Rows from block 5 of a small image classifier, named by matrix and row number. Rows with one number within an expert belong to one neuron, the router's apart. Each number is 200 + 40 x the weight over its row's rms, rounded and kept within 0 to 999. All counts start at 0. After the name is the row's rms in percent of the matrix's.
Before each expert's rows are labels from the 100 images, of 14848, where the router gives the expert most weight on average: "top examples" is what is common among them. Only what is clearly more common there than usual is listed. The data: pictures of board games with random positions, seen at a slant.
# router: router (model.blocks.5.mlp.router.weight, 16x160, trained with AdamW), inputs 0-79
# up: expert up (model.blocks.5.mlp.up, 16x160x160), inputs 0-79
# down: expert down (model.blocks.5.mlp.down, 16x160x160, transposed), outputs 0-79

# expert 4
top examples: discs in an upright rack
router.4,107,164,224,206,202,145,208,254,212,183,269,144,176,199,113,192,233,196,185,207,206,291,211,201,185,260,219,208,202,162,185,196,207,151,136,165,226,211,203,214,198,215,208,192,278,232,205,230,134,236,212,149,227,200,193,107,225,157,244,198,151,193,242,162,203,233,173,99,214,248,234,188,145,265,294,239,86,152,275,184,219
up.9,089,197,226,227,193,184,204,225,193,152,286,115,164,213,162,178,274,254,126,181,150,175,285,261,169,174,209,232,200,252,159,151,194,120,182,233,317,204,154,233,208,256,149,183,235,198,201,179,262,213,240,236,128,143,251,207,163,178,140,183,224,182,229,201,174,236,225,197,205,177,239,240,129,195,216,295,178,261,195,147,199
down.9,097,193,253,140,201,221,218,182,274,176,189,130,152,223,203,221,215,118,234,153,168,211,195,253,244,210,197,181,171,207,236,199,169,166,230,222,175,159,125,225,229,160,175,257,195,185,195,162,205,154,168,148,203,194,199,102,141,253,237,176,191,215,221,174,228,210,268,194,195,213,252,151,219,158,164,228,185,160,189,195,175
up.10,101,203,192,154,192,259,169,222,182,301,186,236,233,154,241,226,207,212,172,351,141,205,261,228,223,174,174,203,209,204,161,261,188,144,177,199,248,203,195,185,193,145,218,155,122,192,192,158,166,237,166,213,182,228,226,191,90,245,297,241,205,269,223,195,139,249,182,205,247,176,187,195,210,184,169,175,241,205,186,128,101
down.10,104,207,191,203,190,229,211,215,181,174,218,141,205,194,218,232,221,209,187,151,183,174,150,141,200,220,176,211,207,217,221,244,235,223,260,238,209,219,243,248,221,234,206,140,218,192,240,278,122,172,160,208,141,93,251,217,190,276,214,232,145,280,179,182,163,157,163,234,190,235,180,184,149,197,110,177,157,173,188,220,277
up.11,131,179,237,175,208,176,214,207,166,173,192,217,200,165,189,246,109,240,191,236,194,191,172,139,193,243,187,173,216,215,193,192,197,183,148,232,146,186,186,168,186,92,243,187,220,191,198,230,213,194,202,169,223,183,199,266,175,216,278,251,175,170,207,199,202,117,252,198,240,197,208,159,220,212,170,155,202,212,185,166,190
down.11,131,228,223,209,285,215,234,221,243,190,219,249,271,157,217,230,193,164,222,199,226,209,234,175,203,150,107,186,249,179,200,236,214,145,233,275,236,147,265,187,172,165,225,233,209,220,193,241,164,207,161,204,158,204,199,127,174,145,172,326,219,173,211,192,117,210,124,203,227,237,225,238,318,163,215,179,191,231,200,234,183
up.12,084,199,144,195,214,118,270,203,147,199,131,244,224,239,230,223,156,221,163,254,258,236,184,216,204,212,179,141,203,299,218,163,152,189,127,193,200,196,223,233,186,199,239,164,163,214,159,154,231,208,242,209,229,147,216,272,322,303,198,260,197,245,176,184,221,225,204,175,190,201,150,180,193,181,207,173,190,112,177,227,267
down.12,106,259,184,207,240,167,157,243,181,194,140,177,193,163,169,160,221,222,167,38,191,214,205,173,171,169,159,194,287,217,240,205,161,314,141,217,244,172,156,204,205,179,195,171,136,256,223,262,147,242,186,230,252,219,238,271,263,122,197,153,220,207,200,261,217,221,173,193,216,200,207,242,143,223,228,230,136,164,206,223,175

# expert 14
top examples: discs on a green board
router.14,106,248,189,228,210,146,234,167,227,218,164,193,241,193,222,122,217,258,220,255,192,190,262,217,254,172,228,207,273,164,212,154,220,273,217,108,185,199,179,223,299,202,255,199,226,238,180,272,112,200,228,303,121,156,226,231,214,209,108,178,185,232,199,138,189,189,207,321,190,230,220,222,150,211,264,216,202,202,188,194,180
up.4,061,187,181,198,251,191,191,220,241,161,205,94,189,198,117,230,209,158,202,252,201,192,180,201,249,226,218,159,147,181,180,286,209,214,173,177,273,169,266,251,184,128,189,249,179,185,221,196,187,176,209,207,244,171,266,169,214,175,243,187,206,294,245,245,135,166,61,208,201,228,180,207,215,224,168,189,174,223,166,240,211
down.4,064,138,142,129,165,122,181,134,166,201,248,201,218,176,227,186,115,193,159,207,225,236,187,217,319,219,253,217,146,240,153,300,222,173,231,227,208,170,257,246,212,198,277,201,264,226,251,248,156,204,170,242,271,148,235,203,209,98,205,197,226,173,223,215,128,207,159,206,200,167,204,101,201,164,165,207,240,195,184,147,181
up.5,113,206,187,177,233,189,228,219,198,172,221,197,164,204,189,219,197,184,188,192,187,204,182,172,200,204,229,170,178,155,164,208,135,218,159,143,194,156,280,117,187,244,119,162,243,187,265,310,229,203,224,137,218,167,165,171,226,262,200,203,197,280,201,182,166,208,159,171,260,158,221,127,146,242,202,143,147,150,171,253,230
down.5,105,234,220,172,175,201,185,203,219,210,239,187,196,173,173,194,266,189,205,213,181,211,160,214,148,129,186,223,271,129,247,172,191,213,208,202,159,196,163,223,160,133,162,184,255,217,234,200,187,135,181,167,149,151,178,154,203,143,229,177,201,172,218,134,231,192,190,183,280,170,243,220,311,191,213,178,279,199,181,248,182
up.6,099,272,163,155,285,231,208,156,128,177,228,203,258,179,205,151,224,110,153,218,176,196,107,221,173,210,288,174,146,196,116,188,185,205,210,163,174,159,141,197,163,212,190,198,213,195,195,231,224,151,226,201,167,170,234,228,230,233,229,213,216,270,208,180,225,195,189,193,188,181,225,139,253,217,121,156,247,213,165,245,210
down.6,090,188,157,177,192,243,233,192,226,211,220,169,178,212,220,148,185,169,251,182,200,228,170,222,187,176,69,215,213,230,202,167,208,155,214,162,162,190,255,255,233,280,98,250,224,252,241,141,149,197,197,175,148,200,135,201,230,208,197,194,185,133,177,228,230,203,301,218,175,187,199,181,76,161,175,139,204,180,188,256,216
up.7,119,144,179,240,197,206,230,262,212,162,251,224,227,142,192,252,204,198,226,167,224,210,185,233,216,245,184,248,172,235,191,139,173,305,139,209,204,232,155,272,185,192,191,187,165,214,160,140,212,197,248,240,245,171,205,121,263,189,252,253,160,160,237,239,190,279,178,135,217,187,185,269,196,144,198,184,176,222,218,97,180
down.7,121,215,265,297,229,226,215,203,147,168,123,247,220,250,201,202,193,172,196,133,159,182,172,214,198,167,127,143,211,235,245,189,239,191,172,232,209,182,152,173,206,181,203,178,185,197,176,302,194,193,262,252,270,193,172,236,244,126,286,228,217,217,164,167,186,235,186,207,184,255,191,307,143,170,144,223,149,176,220,204,249

# expert 11
top examples: discs on a green board
router.11,088,209,267,194,158,125,168,199,213,232,242,159,208,215,207,211,193,197,155,281,255,282,235,224,215,142,228,171,226,180,195,273,212,222,212,166,247,142,220,194,347,260,241,296,196,218,227,163,203,157,209,170,161,193,230,182,190,248,175,219,303,223,207,181,264,195,233,165,263,134,260,156,236,195,201,205,179,107,178,175,237
up.0,060,192,215,272,157,186,201,262,233,265,182,140,133,166,114,246,181,154,199,244,202,193,79,249,181,202,245,255,238,189,230,129,220,263,233,219,194,210,238,198,224,236,156,212,196,195,172,180,229,254,200,201,224,177,206,246,170,161,182,169,198,160,220,168,217,290,117,174,198,151,234,96,156,189,260,162,182,216,153,176,306
down.0,062,142,219,179,162,287,202,188,147,144,182,193,151,236,196,128,232,224,172,188,169,206,170,202,245,223,216,186,218,199,158,237,185,137,209,169,249,196,238,192,161,295,86,223,159,142,151,191,213,242,134,221,163,189,209,210,233,176,184,139,173,200,176,206,204,183,182,189,156,200,287,129,164,190,227,188,251,201,241,144,184
up.1,140,224,235,250,142,300,220,202,168,183,220,181,196,172,199,221,203,207,174,214,187,140,165,173,220,221,286,157,201,244,172,216,192,93,192,258,182,161,148,209,153,159,245,198,216,149,257,145,263,141,161,183,185,223,248,234,175,212,179,230,252,93,165,247,172,149,197,182,172,210,198,161,242,204,175,159,196,209,216,132,194
down.1,113,213,203,170,194,225,213,261,181,215,197,267,237,252,268,202,193,223,207,154,185,212,248,191,223,177,283,217,311,118,184,215,247,238,158,231,113,238,192,136,151,178,242,197,237,170,223,151,236,205,225,186,216,131,197,165,231,148,188,209,185,281,183,216,236,158,244,165,189,257,171,212,275,186,133,209,231,229,192,137,176
up.2,125,190,182,265,248,175,218,196,180,202,231,261,226,211,143,209,213,258,196,218,237,143,226,170,184,244,157,237,117,173,220,154,209,274,239,176,154,239,270,208,189,122,210,200,188,192,190,309,142,162,199,218,245,231,216,156,252,161,190,226,182,171,176,191,177,224,131,156,181,184,147,251,159,211,210,233,154,247,208,52,232
down.2,156,270,223,244,166,178,222,190,209,168,198,306,236,176,196,210,208,204,156,162,184,213,178,152,191,250,206,216,151,241,256,186,178,157,169,186,237,201,299,264,180,169,159,197,211,239,249,194,219,221,150,200,216,186,214,217,196,97,191,198,236,143,202,170,187,251,158,220,220,172,176,287,182,147,199,253,194,239,219,134,196
up.3,082,182,233,201,202,219,200,212,214,241,241,203,182,225,147,204,163,196,213,261,221,188,211,213,172,177,213,219,195,197,235,179,181,288,145,188,237,183,235,123,159,244,211,149,190,178,178,218,166,249,165,217,269,169,134,239,171,206,241,154,137,208,173,171,242,282,134,200,165,178,227,279,99,203,168,264,211,214,206,128,214
down.3,072,204,172,173,192,237,236,222,201,198,162,169,128,204,214,260,176,186,165,180,283,188,245,144,269,139,313,141,252,172,191,259,188,227,217,255,177,256,190,229,183,137,257,221,258,218,233,137,136,203,174,210,153,248,204,163,304,260,155,251,218,238,220,264,203,207,221,241,180,150,276,199,211,208,223,150,222,225,208,214,222

# expert 15
top examples: stones on a line grid
router.15,090,239,190,233,156,181,227,218,206,220,128,225,226,205,249,196,129,184,152,203,227,175,153,207,163,111,239,229,159,236,186,232,145,172,227,202,192,175,160,182,298,214,203,182,181,265,191,212,233,102,250,174,164,136,287,259,289,175,163,246,241,217,124,262,246,160,202,249,197,173,221,188,200,219,241,148,261,250,198,198,183
up.9,155,221,247,262,221,165,193,242,191,152,178,255,195,229,270,176,188,223,202,228,178,196,230,162,214,225,357,200,220,211,175,233,235,205,225,190,251,180,177,169,217,235,148,200,241,127,175,223,214,177,205,226,193,278,139,227,174,126,174,174,205,212,216,164,242,198,159,183,179,210,204,216,86,189,161,201,229,191,162,222,154
down.9,148,200,175,64,134,179,226,192,244,253,213,256,217,232,212,212,242,229,152,265,184,186,243,205,180,279,215,169,276,180,31,174,218,198,168,176,202,187,127,129,206,230,209,194,173,152,175,182,251,238,219,186,207,202,277,196,202,274,147,221,216,181,192,266,197,200,152,176,157,178,277,231,216,236,210,208,211,154,200,157,174
up.10,107,137,223,185,192,152,199,237,214,192,156,132,172,156,194,188,160,196,199,169,161,196,205,271,189,212,228,161,231,175,148,250,201,103,233,176,239,171,189,207,210,253,144,186,213,210,186,117,208,275,215,198,250,195,168,181,302,244,179,177,230,250,169,247,254,173,172,233,130,201,252,118,362,218,242,250,112,156,215,159,211
down.10,098,183,196,86,159,247,184,160,185,170,196,133,190,248,197,192,171,118,171,180,167,248,166,203,224,204,113,212,125,166,131,219,218,249,242,198,186,230,325,195,159,259,159,213,214,199,248,132,187,226,178,240,182,150,202,169,185,173,188,200,207,183,214,223,197,177,217,225,220,90,192,158,176,193,197,196,236,219,194,273,126
up.11,162,144,226,199,231,277,215,235,123,194,222,257,199,275,135,201,171,170,167,214,191,225,181,221,218,184,149,157,207,216,214,213,175,227,261,221,145,184,133,208,179,187,305,266,199,194,223,194,242,171,165,136,216,144,260,173,240,120,249,259,264,146,209,238,213,214,194,182,270,189,222,306,164,245,213,188,172,186,226,109,210
down.11,168,278,201,175,272,175,210,163,187,215,190,155,236,199,184,257,298,152,255,159,230,191,222,106,231,242,186,175,250,214,176,208,195,219,181,229,224,242,206,218,194,235,251,198,218,144,188,166,180,237,187,226,185,182,239,117,209,175,216,245,185,128,232,218,196,271,176,181,190,182,163,388,93,202,176,231,204,156,214,163,160
up.12,067,135,182,172,156,80,206,175,159,145,186,158,246,127,254,212,286,230,196,201,171,180,232,248,186,260,184,175,169,274,216,228,221,202,215,204,108,251,121,226,164,144,282,145,170,154,210,163,192,261,184,230,239,197,159,226,196,169,215,149,217,206,243,171,249,166,154,193,229,184,201,290,141,186,219,203,196,222,235,231,210
down.12,069,189,180,208,187,212,121,203,188,230,243,231,266,166,200,155,116,220,206,278,169,216,276,249,187,202,182,195,203,218,185,173,180,171,253,176,218,195,241,227,244,215,174,175,206,192,235,248,182,156,154,132,177,219,148,131,208,240,141,233,244,196,199,118,152,142,260,174,196,178,139,236,153,202,138,225,215,170,176,226,232

# expert 13
top examples: draughts
router.13,091,188,265,212,154,250,139,214,158,223,170,236,178,157,225,208,210,209,218,274,144,242,242,221,214,171,223,193,182,254,220,198,223,176,168,192,217,208,170,232,206,184,224,255,141,195,174,200,268,166,197,203,173,212,156,224,119,231,89,174,213,158,168,233,231,223,200,178,207,236,183,189,187,176,131,230,254,247,195,191,166
up.9,101,146,253,124,258,229,179,188,185,257,198,134,243,246,262,161,176,195,184,279,206,206,251,192,156,268,234,213,203,212,173,212,146,227,250,168,141,145,160,167,147,188,226,258,254,195,181,82,217,138,210,244,212,247,207,212,157,186,246,227,181,212,224,236,226,271,173,162,182,185,180,229,94,161,185,135,236,197,223,232,231
down.9,117,221,218,193,176,242,211,213,193,237,253,199,187,232,245,213,209,227,252,198,213,225,150,239,194,164,215,208,224,155,190,158,195,175,232,224,196,244,308,174,206,185,218,244,193,239,188,119,164,156,246,228,201,247,194,260,273,187,266,190,193,195,201,160,199,232,75,195,222,246,212,164,201,206,140,184,204,220,192,149,182
up.10,079,225,227,160,204,227,189,214,144,170,234,221,227,155,162,189,241,213,184,290,234,212,153,263,225,185,284,216,217,213,217,214,150,345,212,172,253,184,216,215,212,251,196,180,224,177,212,162,246,182,227,208,214,228,218,154,174,248,184,163,223,214,205,234,220,259,180,189,299,218,138,181,231,192,162,153,228,139,146,266,211
down.10,067,132,203,256,161,214,219,207,194,240,156,143,209,217,199,202,182,194,235,245,160,171,189,187,205,238,186,259,249,193,157,225,193,176,176,221,281,206,121,238,249,191,83,146,216,102,200,179,247,240,233,180,237,191,157,177,199,129,148,173,179,139,206,199,309,187,224,181,227,182,157,220,225,191,179,230,200,190,213,172,198
up.11,092,216,188,228,204,226,244,189,224,190,226,233,230,179,213,229,113,199,219,285,222,210,258,195,221,266,145,177,49,233,246,216,276,217,231,229,208,156,207,234,234,230,226,153,226,176,152,215,159,96,206,178,180,184,177,201,205,212,247,180,177,216,230,168,201,233,79,227,207,161,144,182,197,180,152,154,225,164,173,257,189
down.11,083,142,197,210,184,196,149,159,216,227,257,229,226,267,213,198,255,256,177,265,247,178,181,221,207,211,188,202,97,126,313,184,185,216,217,204,189,229,187,197,214,169,172,209,227,151,299,197,221,170,202,233,199,146,140,169,190,179,205,229,216,174,158,222,178,158,178,225,220,184,136,202,209,198,175,191,212,224,179,176,175
up.12,086,171,146,188,130,135,183,252,227,233,122,231,193,228,215,146,183,196,224,161,165,214,231,243,252,241,202,206,129,213,203,189,212,165,217,225,158,220,234,193,218,228,227,232,247,207,207,162,97,175,224,170,231,226,131,198,184,189,205,181,189,171,162,186,135,236,110,172,265,227,197,195,223,219,245,181,96,226,238,186,217
down.12,103,215,229,196,103,186,167,220,190,190,172,247,202,186,183,201,172,190,230,193,234,197,250,281,231,137,207,162,257,138,239,181,189,213,208,173,258,196,72,199,213,193,193,228,214,177,266,206,179,239,172,131,208,234,44,272,229,250,176,225,250,165,171,225,247,252,160,221,219,180,193,247,178,158,187,217,142,176,191,183,152

# expert 5
top examples: noughts and crosses
router.5,104,127,235,248,151,173,145,218,327,282,151,197,224,133,278,188,186,181,256,206,162,208,184,245,198,194,191,221,226,180,245,216,269,210,250,170,182,239,208,218,212,254,221,271,216,218,213,256,221,157,215,190,187,223,291,223,190,252,212,218,195,210,217,168,191,208,237,257,235,225,233,134,162,230,264,262,180,243,174,194,163
up.0,072,209,126,255,202,150,192,198,263,170,237,195,142,200,156,201,227,279,146,211,179,167,198,183,224,197,257,218,195,219,278,195,273,208,138,178,120,210,180,197,219,132,198,202,253,211,215,112,218,212,236,178,208,174,219,285,248,180,190,188,240,258,218,197,209,165,100,168,179,171,169,286,152,239,187,242,246,157,180,205,207
down.0,070,178,217,230,186,164,210,223,142,161,178,188,141,142,201,215,208,214,150,214,263,233,193,247,229,195,304,226,135,241,214,274,220,205,217,216,166,189,213,215,220,238,153,238,216,157,210,143,219,170,207,202,237,171,123,236,236,134,124,179,231,227,164,215,149,242,143,264,213,132,228,164,195,182,239,169,191,210,235,222,182
up.1,069,203,201,172,235,247,194,197,271,205,241,232,234,167,195,237,173,194,224,219,188,229,213,204,217,217,191,193,160,181,222,193,223,242,143,215,259,202,217,205,172,158,168,180,227,199,183,213,297,148,170,192,178,264,159,218,187,252,313,221,189,112,206,213,201,161,114,188,220,216,227,188,239,184,255,146,236,233,113,149,233
down.1,080,199,255,272,148,130,202,238,144,250,168,203,264,178,192,190,150,210,225,167,219,171,256,178,187,232,215,221,183,196,252,223,231,225,213,208,146,200,216,181,225,126,274,232,167,223,182,177,177,203,211,120,219,148,184,133,161,247,250,223,225,228,157,186,222,236,186,168,185,288,199,176,143,200,161,259,171,208,183,75,232
up.2,123,223,197,122,156,192,172,197,225,193,231,153,177,227,195,256,196,168,187,240,243,158,277,311,224,251,190,211,191,188,220,198,264,189,162,161,255,154,169,229,222,148,329,231,278,219,229,189,193,182,219,180,228,215,187,192,95,166,219,174,197,175,213,245,165,178,200,178,110,198,233,269,181,162,179,136,143,196,234,143,195
down.2,121,115,237,192,248,148,195,232,135,235,201,244,244,182,193,145,217,170,187,173,149,194,247,133,197,140,216,246,183,164,241,225,195,153,246,186,233,202,165,137,199,220,285,213,184,239,249,182,309,183,158,171,233,146,268,161,216,246,166,201,224,208,216,241,232,141,296,189,180,197,230,240,179,201,193,167,233,226,238,254,218
up.3,065,189,210,198,167,206,237,223,95,211,206,202,150,274,189,219,149,198,175,268,225,170,238,229,268,232,159,192,226,200,171,261,170,192,211,206,166,167,223,186,164,205,283,194,265,172,219,95,183,182,187,169,225,153,194,233,240,220,173,219,236,180,179,234,173,310,194,138,217,168,234,209,197,182,164,176,163,164,143,139,140
down.3,061,153,216,148,198,226,196,262,141,196,192,180,165,245,227,175,186,220,240,180,168,176,166,183,229,147,234,232,171,218,200,270,226,201,166,110,153,238,140,222,195,232,128,161,186,252,162,212,179,283,272,177,145,85,211,214,153,234,190,165,218,197,221,145,149,138,199,200,194,223,253,253,134,240,231,215,253,129,208,179,162

# expert 10
top examples: discs on a green board
router.10,104,250,215,235,226,175,180,235,198,181,193,196,166,220,210,172,154,221,255,245,209,188,210,167,96,144,205,239,183,117,141,229,190,253,245,161,195,215,262,232,173,231,204,188,218,245,193,169,215,178,170,175,148,243,206,284,190,187,225,191,180,161,177,224,236,155,161,283,213,208,229,186,189,196,261,158,260,232,173,213,217
up.9,077,183,177,163,156,203,192,263,180,278,216,275,155,212,154,210,163,286,147,217,196,276,274,160,201,191,203,142,225,269,252,265,227,151,246,205,277,177,212,155,196,193,227,192,217,184,168,134,187,185,237,279,171,183,176,195,179,186,207,254,145,197,248,188,205,204,231,216,226,194,240,182,244,208,225,218,204,180,216,181,181
down.9,068,253,194,259,112,183,186,152,195,153,186,161,242,181,207,201,126,180,201,240,206,246,221,157,223,201,188,247,135,187,146,224,228,104,290,240,236,188,170,193,209,194,239,201,190,221,219,155,185,194,200,213,147,276,129,175,224,231,201,211,210,201,249,202,177,233,171,221,261,170,161,282,175,170,243,214,188,219,187,226,137
up.10,062,183,184,225,168,230,217,161,165,209,194,230,177,140,159,242,254,162,196,286,176,207,209,272,210,216,296,170,256,268,128,228,183,198,112,168,266,223,256,272,229,104,227,199,231,178,180,233,184,219,200,167,159,177,241,219,197,200,222,154,212,156,231,218,203,188,142,158,192,233,198,224,235,197,171,151,163,167,195,204,209
down.10,068,233,216,133,220,258,219,151,262,240,260,187,298,232,254,231,209,239,210,222,134,202,213,154,208,284,245,204,138,246,163,190,216,186,211,183,232,190,249,133,208,129,178,164,164,225,137,195,210,177,235,188,264,200,203,236,211,220,160,203,169,206,175,209,181,209,96,167,189,272,191,158,137,259,161,189,190,224,223,156,224
up.11,137,195,257,127,173,206,205,196,142,146,207,170,161,177,241,158,225,202,242,209,165,195,247,306,193,202,264,223,220,233,153,210,237,267,167,152,268,184,166,262,199,255,198,148,246,156,149,247,195,166,177,228,224,207,176,172,232,189,112,144,143,194,176,163,241,177,184,179,190,153,188,101,172,148,161,252,222,253,191,240,207
down.11,134,176,237,253,185,220,212,212,170,170,194,291,175,156,212,188,189,224,192,216,221,232,257,253,161,289,222,204,146,216,275,294,187,245,158,194,183,168,121,202,212,236,186,213,171,183,175,236,219,121,234,175,180,232,210,208,108,159,190,166,244,199,163,156,188,209,165,215,177,220,137,241,177,229,245,254,185,198,207,214,201
up.12,082,158,217,192,185,215,185,212,195,194,204,175,171,150,213,142,186,192,254,237,176,173,199,177,214,178,274,238,220,188,114,148,229,141,135,226,242,171,174,210,156,192,237,265,219,183,210,156,219,196,173,182,208,115,131,242,118,217,247,239,209,133,201,199,152,221,194,228,200,176,169,202,193,189,197,199,172,219,233,224,233
down.12,073,182,224,168,219,210,211,168,273,237,206,273,194,195,214,277,161,184,175,194,246,237,185,226,194,295,254,220,185,221,127,218,177,173,169,141,276,148,93,177,240,199,253,204,174,159,241,199,183,156,218,115,225,194,144,167,151,166,269,136,200,133,179,190,162,225,248,177,221,230,170,128,150,140,162,212,205,187,179,105,210

# expert 7
top examples: stones on a line grid
router.7,077,155,206,193,235,214,183,178,205,225,303,198,239,110,184,185,192,214,236,225,170,209,210,228,166,111,216,210,252,189,194,200,242,188,252,166,185,228,124,249,179,248,168,217,90,269,183,238,227,222,156,198,190,147,211,225,205,251,178,225,257,224,219,241,259,194,218,191,227,156,267,173,179,226,134,215,313,168,138,170,248
up.13,094,173,164,188,212,186,220,190,213,281,218,187,229,197,222,151,199,279,183,286,168,267,247,129,198,229,223,212,164,198,280,226,221,150,205,156,218,185,235,221,202,172,163,224,115,173,235,180,217,198,184,248,170,211,184,192,223,180,132,220,232,220,236,140,215,224,207,153,195,140,199,250,122,192,183,135,190,225,233,188,157
down.13,075,192,228,149,254,261,207,210,239,202,225,262,205,199,214,208,189,254,214,300,190,217,295,103,220,193,140,221,241,181,183,181,249,174,116,171,190,196,195,174,211,194,185,170,177,265,181,248,203,147,253,212,194,180,158,198,215,211,182,195,209,112,211,227,215,166,253,210,203,209,190,101,240,179,179,138,167,199,151,255,166
up.14,088,155,220,210,157,224,182,281,181,187,165,252,211,233,240,164,154,178,165,265,181,199,243,232,228,195,171,205,138,211,129,84,208,212,206,241,180,213,160,165,216,135,231,236,266,282,192,114,218,189,196,232,207,152,188,226,190,178,133,209,220,172,231,225,197,262,278,166,141,222,219,159,83,189,201,216,200,240,205,170,133
down.14,092,175,194,181,175,261,250,150,209,237,200,279,169,283,169,220,217,224,182,182,179,224,220,279,221,234,260,202,160,204,206,136,235,119,236,144,236,171,193,209,190,187,168,165,204,162,171,332,179,243,251,209,189,252,163,195,122,108,185,179,189,218,202,200,180,162,228,213,180,156,190,155,267,204,212,120,188,232,188,170,191
up.15,122,191,204,179,199,195,195,208,172,196,236,86,191,261,220,173,224,137,171,124,200,224,261,186,218,199,200,204,168,196,231,188,226,175,135,234,235,219,229,183,201,163,305,163,225,185,275,198,198,202,191,219,207,221,179,184,247,103,163,279,199,158,192,241,177,208,172,204,222,189,246,232,118,161,221,135,150,200,209,196,199
down.15,103,231,226,171,161,189,158,109,166,176,202,267,205,224,162,166,182,157,191,215,167,252,178,318,217,342,308,222,252,169,174,172,170,256,225,169,216,233,189,238,182,223,282,124,193,179,159,216,151,212,229,177,268,179,97,212,130,188,270,212,187,278,163,248,132,198,234,157,173,238,183,207,225,197,186,197,170,204,253,164,194
up.16,067,222,214,189,259,262,175,236,190,254,189,141,213,208,168,155,211,145,239,284,161,259,170,155,192,213,169,220,177,265,146,287,188,168,147,150,225,186,222,206,173,141,237,236,224,191,149,223,194,189,141,188,219,255,196,210,165,140,274,189,186,207,237,241,157,194,181,141,250,222,168,206,137,189,197,184,225,270,191,251,157
down.16,059,231,154,196,194,242,223,168,150,207,256,182,219,191,255,229,186,197,212,213,211,216,177,258,188,187,196,192,203,223,156,213,226,244,193,206,221,159,225,189,181,146,162,191,228,187,187,105,221,214,189,155,229,206,211,217,157,179,109,228,248,233,222,167,211,199,178,187,197,213,276,155,202,223,210,155,264,200,223,183,196